{"hop_length": 160, "input": "log_mel", "bottleneck": "vq", "encoder_norm": "batchnorm", "encoder_avg_pool_shortcut": false, "encoder_widths": [160, 240, 352], "decoder_attention": false, "adamw_weight_decay_other_params": 0.01}
Rows from block 5 of the encoder, named by matrix and row number. Rows with one number belong to one channel. Each number is 500 + 40 x the weight over its row's rms, rounded and kept within 0 to 999. All counts start at 0. Numbers have three digits each.
# convs0: first 3x3 conv (encoder.blocks.5.convs.0.weight, 240x240x3x3), inputs 171-189, a 3x3 kernel for each
# convs1: second 3x3 conv (encoder.blocks.5.convs.1.weight, 240x240x3x3, transposed), outputs 171-189, a 3x3 kernel for each
convs0.40:478475517472463482454400526494571502481457509535505461518512492539494511542470490502491470538503521446488509523495522531464527448516554497487463538490538488489528480502490463562541577485466491486474485540523548482515539487504453507446514395429530493502570521492500538516504499548470507483478495467502494472529557574534542518430469448360546523527524480449580504458524484511533476439464510488466501484555514514524515476563530498530491512512468561478484528538486527503515493509507513498465506538476513541514525466516
convs1.40:544498449460528456488513470466594501492516499548377527416604461548366589511444469558453520537532500541511469448542533424473518498490509515509532482497522497501541490521463526453572452505523454519486520519512488518552503544528448482540459474470506456483547527508475497506508565519468516517513469517565456445526512519510415488533490430523469508523517467536472458546471514498542484547489451528506501504501525466572544478520485511482534503415550488421433564468529462581475471471483508456483454589508557365508490580502
convs0.41:512438474481475508530474470560543581508451446527543557473556483532509464505410480523460516468524503453503481468490513528549522519473458514508496464511460486492515497501430507458539582482518496486498475555451481526508569466490487512500549468550516469444517461502558470477479574462515453447492562545473465479506505503487491502509505481495552473435568579434461482548501466503456573481486426448484594523415477482502499502498486500488495473472501502535495538517501479575533566441495538577506514544496501528534474523480
convs1.41:431433438521464516491592525532413438579547511491477458452567484467353553517466457473433475501514514531507455529543411531532498528524552501510505493512537488473514513533513522587443522497509508474480488464504470542502511515497441520450557435503507479454487457540456492438540487468500498491527509515498537558478449482534532561504489514523555501503478494426505502503571476480503507503495509560593534496474436485535468492515535479490480474544463465521494509510540509435376575465550453534572475472490558475552537428489
convs0.42:469554464481405423501441475529503582579487513553539537516530505566505513597506531477533519545543485444495443524500421532458463465499473498509468517524482469498459454475504487516510508550534487478480486476560475557445476538468441467473503540456498494501483532454502529525539571467522473536507492549498496423527523472518514449477490515413471536482549521552508549536519522524435487531439518490516450542535486539545503504470531497527481535503519571490502506467481532530498548526492505490533515537421552501504469518499
convs1.42:480494469542543483533607532398536471527492459433474509486534558497501550547392500525479515479524467479508421458474507495541506475524552492518518510552529471522511537480487460563440488513473469498513469515519479509480465552497513545474437465538537520445525509506453538522471498534530425544494455524462483434452518510526476486443468443488529452489511482475486497547468533518412515485529568446518480496511497432557563499501552457510521508542553523508563509559529552583476544560481433525462436471510476484533483551536
convs0.43:490432615524514451487490479512536448473455509462440435505486547508578507434466435602472468493501476504548487503448448428587568475505459510448487470501514538494478489487601492489498426535460486470534475480518539533514499511584513460476454543478508464566470543514487572451490574495480499464449518467502458537493473495487551450513500584440480456528438504540502547466435495482543407508510442473475483486458575479514503512488491558446457516530520519473485479504479474502543484503423494443458547560478464464524519536437
convs1.43:530492497534421505498512523503494431495495480449520571529533437476587473543481480512485489504446463548504493525555333532473532521520498523510495478498482528516492442520556589552524527437493478482516560521500489503536465500503578551439546530523457475478533516510503509512496524447560528517494460492454471522488560484477469546489525448522490475497504485535514545592497542427442496528509543537544498468532503530540503499530475489512486408504546575470465532456491501486463479526456443492473543499528466516490496527435
convs0.44:515485488488452488508488491424506487504453521466504494461550468511527485539460473499457515522452533458476491531483446526433487547499440461479649453483549466479447464466445496527521541518478467439610450441580526465499447505481462590531510470436601558527533492477504479497490483468536491449527466506486490584437518523513503482397487499406490680490456573529486468450521604490441532554475463438516489459492497484499509504510520471490532474591538448549546493477507443471475548454502558440487472446508490510590472493511
convs1.44:547504467455457540475483559595534560435581522458501577468539514539549523515516558507549487459560531445512491524478470442491493456539527483469452513557545545457559435486506529496550485482504511506508486526512447489484514572539492594489522562463480600514435575525514521454482534520480509541461470601461479507458511500534497528486479495576462438467424473491537518439480457483570463497508468479501532459504497489479467515440437569487381568495499513493437506528481492509520483485538423412557478522585456524487519526518
convs0.45:519469509505487453540472516496498499578488428450525484436463589554533471533547541464498450522523497510479531408497459519537523516450526498518594517487510496493467469489486522439564454492542496496533518471495478512455537488432475518544482529458430520497529491459511538500468520494479580504452456442499444550504518466499516477500495502504486441450479513461476509541505466403478463438527483492476483468490471560577446521486520461518509510414454506568454501554505446591469542464531441512485432456469489540459482505441
convs1.45:481475505474478502506529475516445518437562556485518530488520540516502510568497555444495474535478509527496496523545476569480466536521490490457472518456530486482495497460584489563478461510495533485536466475530535461517508438555494595436485466533514472549548546512498451533478507452520487498568481401568540415526510548465436512521514526506480513518527479578483423478444512529516523491569493541523479469479446542506483433475462513522531513487495471532512455595554542455422496527481493567533504449423495529556500469482
convs0.46:488482499455477463483480393524507528470497486502465528524543527474477532477486478487491451498532532530462489508469484543560489487463436491512500507532507482495507448448501466461478446552508469478486501502483513514504536496516444475438465516464526480546516478554447509507495470478555504470546544482472438536485549507511552526530494450461405415478498536531499522509517533575510525528487505492512484499511545498472457533539541491438514494510507522524511483479516473513472489481472491535531527476487543478543476470545
convs1.46:522534531493462542509513489485521555475521521477499497564532462576518461460482576525504501475504396497440477445529507481460525520512514500547471463531487484480500514487491607496487482523489472474499517496483460461471534511523506533552507479481535469524446483593517521475437404459509491460487507444529544431495535534547525492534458516542567537505510498440458499399535531435553497497472501522573513503446454564527523448517500434465495442533444593524433494482584547451462502462490574569452472461543504497482548531473
convs0.47:536431504424467433507585432523489493510490539420495463473504501495506501494524517517526539492518506422464485471524461492526426491511462513510496510523475461532528469442470514471485502535519537494498537511467456499516456509465512428475442460405471524540513501473505484466476484532523487574527488502512476532512501487447500528465440453503454446465454546499530478482477466443542515489487466484537544514520526509531529519490541470479517511457520478486475500479486447524561464492513483482439534483501496471496503525535
convs1.47:556401450508504509464489452479530573553474505500508538459498597527583404511482440491448439546541517502477498497513546469465463534541485460507477530547504557548452456510499516532462499512494491553433502572470496529504516518468508544480512489577603620591519482564486489568487500434485525446424484477513444470499438461456566493498498414589488521573484533588457477517448456463510554465585474569492518507421446533538467514532424465540532487580516512496456484471500531505502572587554512533542515495520504460510525507518
convs0.48:508532478448480494443449528456538461482501477446488495443539521508452507491528480475536478489499497511491543482504510468485474460487504551501478480518477518498550479499464449552472534517542441514469468507552546457497545496485443458475427502476487510495489551502484459563505529510473479436484526497562534480503498489532533498491479469389531495464553468519521472461537506494487522525468461421459454582534474523485502566520497519538551501503514513557491539512514487564486491513491472489485510499468493496507513483460
convs1.48:531433505454497473491560535470471564502506559533547446383508557506485533516457445519517500460477503553535492518518498546542482471499592493472504466524443579481499457504460501501517519522438495499465534521478531494528511497517437464445496414437551507493447480484443534515522521525525468441526546488468471426490533456504481482500519508440498480473480478461612483534552520591445511494513474525467557464414469531534468486489430451507458475398503434565475545473525460467520564520494421468516533559446596422517531491476
convs0.49:503482518560476487431504529550470458466513541511460482466518511510438465463489507464551486475546469507407485489502459673508454434456591521571461508454509485468478504555517429462565542438462482495472466502502472480514471430501502525559459459447503470455551455530498462513523556468457567492436476469470482488484495487511468517445466481481514523485516443462438531427601559487464470501501498507542522448459474515460489501542525527535546474494563482494509485524492562514523573486504438431567451419566513526498429486483
convs1.49:477424511496516525492522496515539538453495516518479435443525545464521619556510484497519495473517456453523494489568559374464533571471450521519498555465491428494474508477512491478488416483543513477489495497489526486472504480497427525436431539545496466520498530513502486468502481481572517492512517415513501488472455552519502423475468489467528456517458568465492536513535403464496495512485444514550521427528504494562498490463474533488544491505511545499484476588550468444555486539488482470507496531469463506569511515472
convs0.50:490508497461438481492415434516507523482499539464473504522455444485485458461537526527480510499507511481531448598518498501519480453498464513469497495502531504532451484478496464520455476550457536494510449470522510537439516500470443512514378609525516504483491451474547520552451489558473500513506489484512524469476532576481483469465458467347530630483555545455432554493544510462499515502459501486453480451545475477460519533460540467464524438448445509521490515527519526559516510484506470504533490526492537489505492507534
convs1.50:623535470512495525509504493463560480440526564570489513555524479511498517485524493488519490481539526524512497583443490558537519434526536493514486499507484546546495513602520511544520529505432506529460567489441508497485500474499572516460468522516474531488450525535464584513454541503472504546469468429503531491450572442444465496505534485534510507483532504454513462493574447499440483532506433557508526435495470452506512556528500525468395490572478469518546481526472448519499475518525459485493474520495495424386486455492
convs0.51:547483441492513515451514565479447522507445500545493508514521426553517506499486498456513543540441425536543400490598508528513480488413470473503529511478485514481418516456472486553505523488476464486513501483451511483417464505570472493515497460509450530492477441553495513490501492550487493448523533393527430466559501461488462423532433482489515422489491474551431466483564476528528471516509479517509479543487414433540530495460555462488523573484462484575505552481501505474603470476543477539496494532498484529514544545500
convs1.51:462495502508539565549463490497594543547444549432515578599402517461530505461487497479471586448506426528490517532527450551522490530482568531523534467485497544514511533451482464574524521586529469461494467505502509474529506424546599509392463585445493484471560522455443480513557506550547403554555448572460463555553532439463460483487464518486499571522477490559469453507477440423609524552542515500555435455461557556452524485524484519528511514471507545447565506581435465517556565528582529453517474515470580484486522461499
convs0.52:536426555499468550511532522469596496505477481514470530528445490514484563472479466488534433518427538501539567501502481465485528512496439459484527516471489516534545527441502527451477447440492471427493460559453550472537517483445509530510527446512525436479509468522476565487567441542466530484508491460466488496540446503429576499469510499496523490462507524500585403477508530484507511564440464500509552504443492471497509482522473494459508483538458499455508489442545462536500472505493485420485504415551491501502475499473
convs1.52:596501513501511494441569447484533462469474480542566458540476532510513525478527479536523485447480504511495500489500546492517471464603464503526467482487499476505468568463503433516501576500471497516450514503511476529520584487510455495523475543438522443511490461511469529516466509523557476538483469503544441432515495514477465495556484515509526495499499472500548468492481553550457458569489447451488519491499485475561461548506494505498515533551488561445536474477517520475483520429483446482532524479543524422523474551520
convs0.53:481488516487487492505517452497542441509439502488505424512520549443548506576486429494462520521510531538531444584521437519554464494465475450527542493501485528489440503494491550509480433542539473473530547496502462508467499510486526456481441527427498479523468560558539499413481507392496549557493517482489429510549521481519485480447451481486451545478453500519504459492470531463529502513467450487520491513445516521585506511460513532476462430538509510514491495491486457446525529583426493493454518498489476524482491485480
convs1.53:506456511515471550518531420494470508406546549553446462521522486454533404530564538487488535529460529521510548529494487511458473478525501494510489478483492531544493569556501558558458424440560438469514515482540443469496498471519494564532541445575473528489524589544497476527473541472475475531583467432511495501499548527497507565488484474539533486520486454498546534515495521492448478416499433485554549507475472570546507518509486531472501550520533563568492444497538537469424513559538464548515512545475483474482560513468
convs0.54:418491475495497415490439507508521482550501501511513495482526457477505471477441498467425529493501471503472493409569490493546488505505436474485439449541524450502479505530426484466559466495472467489491435465525500488462595446546457536461527502561436572545486505465449442476510473584509506525448506492482516412399489578516445432490423483446497532463526490520508519483535582456470470505494426530521526515410573570530490485515489475525527500477482528562482471514464520438466447499429467521575482496525499501456488504482
convs1.54:473548487524453554573514464509424593475505482403538472479573425430572527456473494485507528477462527507451500506502496556499500533447526487460511489508507517499497496436538536580502503539548465495514506435524485458521554534521519513488499423636501498471480558517488527476476495519469541489525512480520475497515551525539461475456495440511486427441566484434532461492435578473447570443504463489504503558446508527535482519393487486494508498454442415546504471563508516476516518493491456551460488520452531436458537488503
convs0.55:482516462486485467491499489522461546490536550491547467516461497484488533470519444514524531474500532504499477544509452515609505473452521508571462495520484484492495492473523488495525447584499532546515481532507501538439525429517421540519513575508512542541551470466521518553520523511490477519540531467566549481460507536486472455503445444548495469569526478512481562514471514497508406449522560481516490588517428502510483470471537471505545505508543512492435569574506523457458486505426429473570471582480563484493496539518
convs1.55:563517486440487497468447530465577510487457529601497558500495461545501545501447540502501523530487497543502491460503526492459517483587495503475507487495452535551483520474532582608479511433477519540471521477492503497452563578509521507533488499532486440539494493557483523526503548499526497542603488542499491439511534522508477488516500515492491507472551522448540510523551493542534472597561442536482547509468497523522480529556474491513462504503496520538555447465553490515490504532492460541432487574503559426509483486530
convs0.56:485470530411430431516508486528497482427508473499500490535474484553528485531471510544505496552541467459473486517524518506461542512472444483490498524528517515487488447543459523591554526468522453494522478560508547503487428449388444428510447518495477464530507503518549487479503483548483519486505487518498462493554539485518505497454476467434510534512507466506522491539513512495495500504491502459502484516503494524478572518533505456464458482525459517546459513504522530458489480487516480537497536483525536470514471520505
convs1.56:539539527523457550562556558497542478500482416488424487599498418501511462524476502532537546533443519514461489464511531486499455504501561526551504507488492527476502524490478490528452583513489539513508498487507487494527573524491509523557435455524456457360457422481466465496440586532578443521487515418444528543469482558507475484555496487438512471476461445564544527565544457580444475543531505555460476482520496502509505549577469563531518462560520550479483470410526531536479485527498484476504470469482456466462483521532
convs0.57:479579491493491466530444475503489460505506464545526464480414502494527419549499490549489543534526520534578573475496470507482565529498470504561483517574536554551507524485498513520488507489495534563471463527510544452504522440458470533462459464507367494409450499516465444457525432439570479452478528521417487488524575478534479498561508505482524516517510486419454458490512486460568546458514442553512449506508525475494526467495531507484445540512459615486481500484586478577467541475449569474491480478451462520495514504479
convs1.57:488564497555493462517450452499575425540439571498506453556517508538431497480546431517489519531508527523463515491617413458533479505471567486538536509515494424485484490473513587507484480438494530457569487467540490482578474554507463499590493529477561469527499478459523559471533447498509476486433474481503432476515505516463419421501478452512494489503556531484422477512493578566520447480547426471498455499492520504542448490508530535510486512468505497493488455493476473521460466494522528523445500486523510456479484490457
convs0.58:507496488471496486460414474478528453496522504515535555507492541515485487510549464467454481546503489487520448527471491502470474520399483439502492557545523514461435522484548460513508441487501496478491465530509511495442498494541447467487375457527507516530488549442528501510526496488443477455504517493439488489489522520483492445486503477312437459448508502488488468495513492508531515512480530475465437503494469496536519459464506509510513546518517531530467538523531480521477509506490459518534516513494489454517485552500
convs1.58:517502560476445508541524455522596509538444485537460547538401420505480503485523558503578559558465525523513543470494545496531530485479561474530482503497494552533497480515523497543499412472482521503541510533575488465505530510558514587599512535464475545546508546577484527509538505522557471490510516441425562482455523473495481508452521495527494492447423429559544446538611503536544506561575497461598486546450448491594491495482487499495521499499522533502456549488502536541524486516508485466518483495521532483439470509533
convs0.59:557477372483510438504514516522528489487446490528443575536472533518505529458545489454582480441454553528452489575559429418497517489486515495506493513492500519519518486467541505546511488518490545486479464452546529515488447397528528462432529483545514521499547473500483458462534428491476494480534491492486529456514435626499497445488336466554505555459513570446425456523504507518515471530582480458520554484449502491502519521499488495479504523536556508488494539511579542469511424494508481467484476526490506476501483531555
convs1.59:439460476555529488530463514516489543407568585532492477499514465403483523459499507524531495476482535546471502513529519429484477497527492528550417475499515520598466483499511506483496479508512480471542530545492486502512500505511555448454504566444531528547449539542534623469559484451465454572494546473496475522488540538503439504491511460497472478514523491444566551517488482471488502532465523463537583485420457522455492529500554510551452426551446534540507472493464496388493543605528460469479516509477420444539520499441
convs0.60:461447443481417441478455470541474492457572536504465441465475500535507450548522501471455543503471497437490435516501479558409488509470473476492551514483524510509453461420443421548556517521501455543470491495510506555531482452445429536445486434507519510487502467541471512574510508494465482454482486471492491478497468542471574489437502415408453514440443526524483512425510537523502537450445501477490473546505488516539536494497494471489550529474489534506452480482502508521443464545481488438478481532528494532498502552508
convs1.60:507482520463466459522530471446588446463446554502557457533461417542471555490460582509463527503494495526454412495512475522440481461532548495496487485492454483488491524453475479512446504498557538468533498475464512495444512452508509510515539437518511432519518535516487445508539527424525506494538467414453439529552529377404469476543499484461479506515519565596466443485470605408470523539472457482525531471481472494580454519554485514487525447549542495518542471568529504446515471567476492449573480451463484512498441554543
convs0.61:557529537520463421483532501561511540435464506496503572552467490508548496421479507460528487476506503524493500517607484456483534422438488466472512510510508506507484505455437496525472479571549474482524502479457472480506540546582467458432401470638497457471477488477540522460494501503537522466541456463510481495498526446495461499533478505482452492487470497491488544510502521531435501519504508557488452571426494516482470498497520462512502461481487534517520568502536534507477514486555451545515548506500494499522528458427
convs1.61:442417539502468468544573469565522567487516514441487527541476513512492463544504446538507530474454519529470512514493481504427495555522496521477508477482526493495538481369561471513541451601546551509531501526449531509489482516546555486466521570487472484500548519552489547523567562503526555502581501531577480532478552521459480475483516463530490488519498498542560480442461610558522533557528477502529465505518501492491441544497561460471455502453446519484470446535603424486497568465511545512488482482468520519471517492491
convs0.62:451454526474480488473546418481574477549491445538471508491436484512491519430560514530502512479530505506471487491458525527533479501497380518492508516496508526503525495423464435474503505513567520516492492463510538504536477448511490419480443434477509440533507509502556514471510505512511561459531445502524430507509497524515475554499486479506360409538473487506500488451500510479580528477516509478524465541539474518460579484588486558472480482474545534532459462504515465482482525468439474502497524513560535479501498493502
convs1.62:523505436467556489603561509497423544409567417540481515452489408547520445448530530472505507514520473500521583511489438517501437522502478522469490485475494516499466504445581497470490421515491467522472486497522480484521475567469460504479514431442503505538488467546459530524462597465492590494549450469492524574455499442461555489495515507531497516537505522543397619508541423484512592471459564554509515494556438445513444449486456438532457520520506542493438422477503507505513473617500459442496445474557500511474578474489
convs0.63:496490479491487587525467477452573479517456499569532467457489551530518489464473452523571524472407444510554509554566429518496503544429449489546520527466434454545543523482530508493522494456492520464476526517477500495481392464506520506459456512492504515488524501499492460473540483492522431486561565496508503472500524495416456562522445514464484494453516468522525477467498482497587571462512475453444492489503530542498490480552524552524491520444538544531488477533589523504420484514538552476505577529567448537454598545544
convs1.63:561520463485468536502501515491453529498568528518467502494454542449511477494506503512518466561516493489520503423517521476614495446380489489504502486508542510512524497505424474530497563511477515486527483489501505488504464596434462528475473457528415476457442532500522486479485444500519546483482478452427553493521503526479440505535538528505514521495581519542505465482508550553484442548519396518474515479551576486545500501485498496510516528478550469519467541546510476566501579405558498463519551542475465455472512447495
convs0.64:504543497480517500509518480455527556476503510465506486448560480490528454501477558507462482506513513503468517501573468475550505473424465510490533459503501476488511459446436550510492501450534454517517511475511447511485437450524514517460537456465530459478596502477465412478459494554500517485503508420469476478507465489525480551489450527529476415489567509474546552470500551515401498467526489576489491504474453479539465479527574423537502402425500528523476592579537519480426509499492485461527555496459461471502451561539
convs1.64:463510515566527474509543472552477573518490585536502474482452556445465592558492484496472448507508521550497505459511549528519454545494460475489480497460518553523537536485439572593527413531523505493471479470502487488489519499383487538503538497459537507540459538460480498486543431536540518493483475475510450468492513498513505549560538543605476479518517455464544502479571508495460496529535455462557460449519518555484483452400476567494513537487494509556478490551523477447515574533569452566504556495467519530471491505458
convs0.65:500466429491485453504479508523487511531571503467524513483507484480512490490483579486544532462502489514481468505499418591503449469506464521528524491527511474534444448456465454491568586532461492507515535515496513490468414450430391487459562530453496549564486511521513498445529556488548527472460518492500526492554505517577509486524432445567520528438489520518536479497586457507505521482522460523555488474518510536471541467524498498512491494507528503450515517505501482474459514478496545527513493557477495591450481491471
convs1.65:499514439554498467443467516571559548478554548414573484532517447518477533567510494494532467539524489553538519480469530507474502525508531543510508510525541498502503474549529374488468590515497496451533512507526536479468460486537509479566499487506481531514449452514506496533582504528600567457469525553503504549508511576496486514538531459550498518514507515481462535533471516499530492485468487466527545484471493567540524476534440553490504482471534497487488599532464474555539481489498449519520598548523544521425489490466
convs0.66:490484479554501460489451402489521522529546513498527477514521507465442514456481490507581520494500478518529481574518535474522500512497433505516464485509518508524469501555541511511511515408513511534469516442510460547497483481515549383458389602513486493478551502482537450481494491463490517555510521501490536495535508500516447451464449481510449555508481454522479478512538536473496500524546475523540505474512603475456495521521507477537488517512519518571480485496501526499449489460528415512512519490490511446529511478488
convs1.66:575720606474491517469484486503576563467487534495502494549507549477472477493480515551503511502491466504520499448473531478538501528477557488522502511479474511505510506560458550541538508507503476482513487511529486494512495569519473553529517470516493481548508501555501485490504501610532472499485554493474480449460519537487462529593488495495472521505519523490533447515477501489494508479524534493535478524494494490532533494471465486517483542549507489507507516506458450566460407515482444561471496511507492517554523530505
convs0.67:503530430441473492571459493477511560580512441428460523556546493504525535473531460476515504525538551468495487451501446546486482535464526534489474505550516483506468482467505457487547485530490561511478490445530505536526553445439445491445442492483567488533487533486485478484517480529458536450509490584540478478478533541528513474563453471377524492469447501482499512524558452513521567481510465467444468511617503509523507508469517518509508525487520494453484536536515457487499489547448546506455524509537489500492461482515
convs1.67:451433510532473522596466483524533544448499457459548495463534547563507526515516451478469534506499497530540509467482458416482520465522515541561507535482535466548480486452456529504491512509479492512493541504496465537536488442490518543453422505474494500503498465537496518584510525537505475524502563373524454514490513482524527545455504453522490517519517479563523546541474496413456426473521555536524534518468465549401478559526488540448520506463508460581515543536495446495525485502451490530469494396431499474511472512575
convs0.68:497450490493484449495473469484562521490554503524544551495521521499560510516518524494531481465467487498475488516472533476468429491508523492509489456476470471511490431464518514507474508504515447497471479504509458480484433466441431464434467540482478483451503481476504497463537455455460514547527524522466465462474518495464491481360455484468523526463450497445468496451496530543549483486478521482527515471515491506547498472498520452502544511531514478511470493516479530536492500491529509575457502501508521564491496565543
convs1.68:562468448504503440491488504475609592477502426489531543555505545577486546538466539497490499496529462487523505557495522431508569459491535507496462434456452530458527532567468503579489610486461473513517486478559527523563475505479474472527454486483388424402536529497503444560546522446447468501457508505532545439491476429515455400546559532515474526533533532518481498564474478468563481483483517607500455613563492516558518452487502534517471428496438516539522563505491472501514498550544489469514513499467543496517452511575
convs0.69:484493477491476462497478405498473473499535496524519503514498538534464486484515504506482474484506513472476500508512490452557430424468451499469489448486520519524506474505483466466473483513492512478490517444473521494520533490452468457460435518441543514478552529464488502480560485483472517507518496435483528511519517503528543503494464465542437540579524541545510505507516504556500491537537467475544401518471496477482499504504506499502504495518548513447465525533472504516486504517498446518545445442514501502548523495540
convs1.69:460500417515473481570512480552524579593447547460504453501481538502520496497532441487515513499465525479488483522522481515464463556471469481502463503527474558527505572523475475513435458404478434528483498506521480502516507533447503546491486507514513420514514506542483530518516446550520469499542494466543547512485521411512493487511527529499453486495480509477515511455497514479551520556491542504509501458493442619506567497466508557472527479496546421581476515563465452520500492518460514525418504531522509494511557498498
convs0.70:549515505541452383510481482550559509538489624472526482522520513548530521510458487494570504515496517491483453492523503470474439500437479583502522527449509479483504482454474464488480490557545467468497486519569480493557539429450542494496500560534517478486531517495480537487530561513513546541533457513492554490554470521498538453564459501508514483516477545506544504522517541469512518536501521492527524481498499468579568491500512516530539502552502558526552552477483497547506532517520495470409548567519526556558508494491
convs1.70:456442515468473479492473503508543515479453488508540514474539509491518540535431490478471477532488500499475508454458522536538527480526503487498531533489458450529441474482514502514503516507572451461514496453434534471491549488513443591387483480453520544488492505382462475470531616535481494534583483405494445556448548546503498457552522489531446543518522551439500538509497481558511473495544429544479537553532482543529527468455470475521609510556559416532459503454515552516531525541502458504550476511563496527565520508455
convs0.71:510498475476547487490529471482472507507453471480522487494551560461497515587472461476558546518438526474498468485537530420481523518434479472559521509455539491519474498540517485528459473578493467505471557428535472545461461459477464457489533568394475508463486575463501487482514435513495498488506474545445602460493469525488565431449521495520454532482503490471509551524458520462582500446480488503518462463509461447524494498497505548489470497525532437489517474455484416465521472533451551469507495467552528566487547552511
convs1.71:537509563481510480523537486473553451457548500567469462460472498413496486483500504520544448504539493483456530472486535513542478547509528457482534465487477508484528504460495537494509407507494440494468492444456409523478483511458478520569406474525440526486473439503499524506523491498530520543470460541493427545486581473480549464520534574488454539523516511558517522471464463480595457546510494532564476479459411500527533436502503539518519543487453466516508527465511485469481490532539499490470497479563422541495419457497
convs0.72:487418479510505486491497534544509576515454477476515507480500440447478497582454501498513497464471454468515479596534528484498433480455482517467460478488495479460528417504525513550449502474419461495501464490463445478440461444572463522546507533485471481458520499397464519539508518529486490445555569440481537500476527451471443468454387497481477451463463480488515536523457518493506477539467495486510499530557450561444535407481507560495468488484504563501472565500472509520451480505553574498555456475436508564497538508501
convs1.72:572582424462520530442488547499516472519565491426491490514597527485531442483465494509572525516417479565549493568500541564483482529598525470478556566476533480509503617502499515605476497533547547513476463541516516527491558566388497496474512506529483471511583500478458525546480532601506501547488546484627589526567501531482467542486478465499472451474501486505542560547549413547470489551657567490483475516491450519499393579531558446474447376444469501517457488523488512548515523540506524482568570505483487519508520489491
convs0.73:438465477507477524517550511538555470455477535552467502484486491526542515477473527533527510455492434512510482510479528543508476419419587526473525491517495543474483469530507497455457456575583481488543493542470488531451469563529411474574558530492494506504530499509466458516477528534490503485480537521541507547465503470462520558455485525477531513552608405473567497527473491495576504488467449484509525482534471463457505477550453462513530512452488502476538420514494483523514476524473449494563483497491493520567556501508
convs1.73:427435503515418462503476501483536611552474488526535470537501442543545469500468455552499470567534475512523561529538477600501467478521522528496492500519488514503507422525466532559517459525482545499492536451543535506509524490389543499576508485520510501495493512513465480538544449503483552534468580459464489512525507446438536529469588497515505453533532502455524520490437476516490519518566509521540486468482561472526555447498522528497497488479512471497443524555522492495471528511578491442476460574547510503449497511509
convs0.74:516446477483477508491462461564508548474430444467535428538575486446531530491478536494496542483499504548481472537539414514506511519525441485513488477521509498492493471475527533500489447465478497533519509477459480483484476473560552476414445502500532435479395574511531530533509607539559458439464420454512543595567446443435552506493503488487446465440483511488564541544436458441428463495480469498541515537507510514517522552526499445461444492501622496482478477456496571508481539577501451434414492535440464472576508447491
convs1.74:509455475447502508476476498454424586478533523561502453469538523489581415548478543476477537521451492542529444525505481521485506543537468499502519467505486491537524579551558556498468366506476501505496496467493438437471446546499494588518434496583482511492572578506555520470457544514544525537487386452524520510441533548465554474489517480513505494481524489521589563591486415542413509554463493458557578519495468552501514479501470558478518457593569565496452530509477553502486552508439501521558509491518474522446537478494
convs0.75:478509539550512505472502490505498514499510513482560458462503444467508480496439530490553448497525519487508512580473561495496529497481499499479498464530495534482506494490416471475483527450531486515530517456496509461525461585498495448491514410499474476461513458514474482506535490482506486543523503464477479461503464511537485535510489475480479531519451545540492549435526481512563468537491529480517453470505465473485552516473466440529531487488470464492512505431506455473443492432467476575489520427520518455550391477475
convs1.75:469450517438595450574613469497484538502484484492568529462580465501543456506594437530530491509508474527511563467460557493518487486561527481512485554545470514480484472537484494565448507483553494475510512474499498494485486524492481449509507583498473440505519511475505458513522552513438545511510531553466483512490529475450482511529543496490511533476488486490608449540400525562458503524552518439454520571492513542537521571453514534497487473528522475461531550444547497477491525521485529479427592407543496506581452524464
convs0.76:544493509513494499515446408500476503451518502578541503489546492512475503516496541497486481516461503499534519561523495513503448502467403479503459469488499470540551492448504449457472504458565527492493517527504449499562491484500472430475466435498509482560498497562521450474572521484523484514546451460458512500512486438459514654486500514493524492437415560520469571540519474494511487524488484482490466520437462526494531472491532451558529504553510500513478516521514494530506504522527558488508500464536500535508437471520
convs1.76:541516510422464525512553499450479537497509616477471529518445528574453504489421545478425466533464502490496519499487424463493505471552517571469508544435486475493475387488487549484515512447479459477480503527535459510515473538492471420501511469443616494471501489569485503497493573504537529536451496529583435466531491479537504521537532519459486482461525527441459573573449475511517515463553512469506535485455478506469478500467511467445464510537479476431487443537502446526534512507585483482439531526512478529495387544567
convs0.77:472449486490507418481539495549520482477494521477450467604488544509523587503502452484525478503524527504478479495559460511565461491492463469524537500476492520482486490461511455488527476443465479501479468475472495536512506554552409462552557450457468486487572556472488479489492485491496502468488494473476515536438452499501479534515521444504404477445497444491464511479498524477472497413492464508494465505493510477556585536497526487495473497525531477470490511478494503521565490470465522527537504470523454484494476527464
convs1.77:458553572506483479468513496551511551514511489469486485533531492487516510536452448588483516524485503498467476543587431520457517537388481516513511489484479516503498638427532541563541528495557506471491533539515465502478487422591570430454465585537505487441457557441507542499543499497532499474509545494527473522497493540517497479497470507499478516479467547509582499476503541491541528617589486435490513563477503459547534512498576471485491509473515504509491508504508540499538552508491484551480481471478535471509512476533
convs0.78:490459463485475482456470540470509472536489494493437583477441522455530527541528450541512495525494498545460485511516462538483510453459600526469522508552505526476484493497509459509476553480421517507466465543531608430456454503425423501616599455450501480534451504545423578506507533447452571573515493475477469497479541501555483517507442510485508548524456485499528441474593523413495450534486469508557501461505463498478502495565436482515476523489541461465510499449487518473437482461505487510551509474509472538494460546476
convs1.78:530518494533493505442496514439562529545493532530450602365563475533579523564428472512504432563502434511494540503460492537553480518478563430521457522468499477552549537556486467523535521518477506501470485467503495470519541530494513483491515582500449543521527521507474503488600489521480488470540525398573489519498490507497507427452582454545514441480517535439421524540451501410581489511483515497498511511498520521449486507453486489463471443501541376496444561586467489518553509488524445471592491442511535548456540519458
convs0.79:490495494525349403445503495506571456558443484550493514496495515520513537469513480528519458491561485464475572522509508478435504518451461500471508526519523506508495454509495476522608475482434464444535504511518547503507431486494439468569523500525503453490521496482508418497549543507485498504498452564483530477454542502583490495396434540460492543533577479489528472531560596481463491545515485521575510518483550528510498542469467471570475510467555445558503528498480527484495513551471560452462502465529540503482469532510
convs1.79:449538458559449501498492521564469444513552559484487449557437552471584444550511546500460504437471520456574495524537469478513503547481508516537522475462490452468462477494486498504519444531594518502505453499523522523498500497471565529470459501518408518493480539525481504518512537501483461561486488448514469529524523480498483548520506501545544543527492507454491528522447464484493502449537483529561450477448537512499497509487550515480446503474513449556459448565509555498463483547547469485513533475459471494451488477502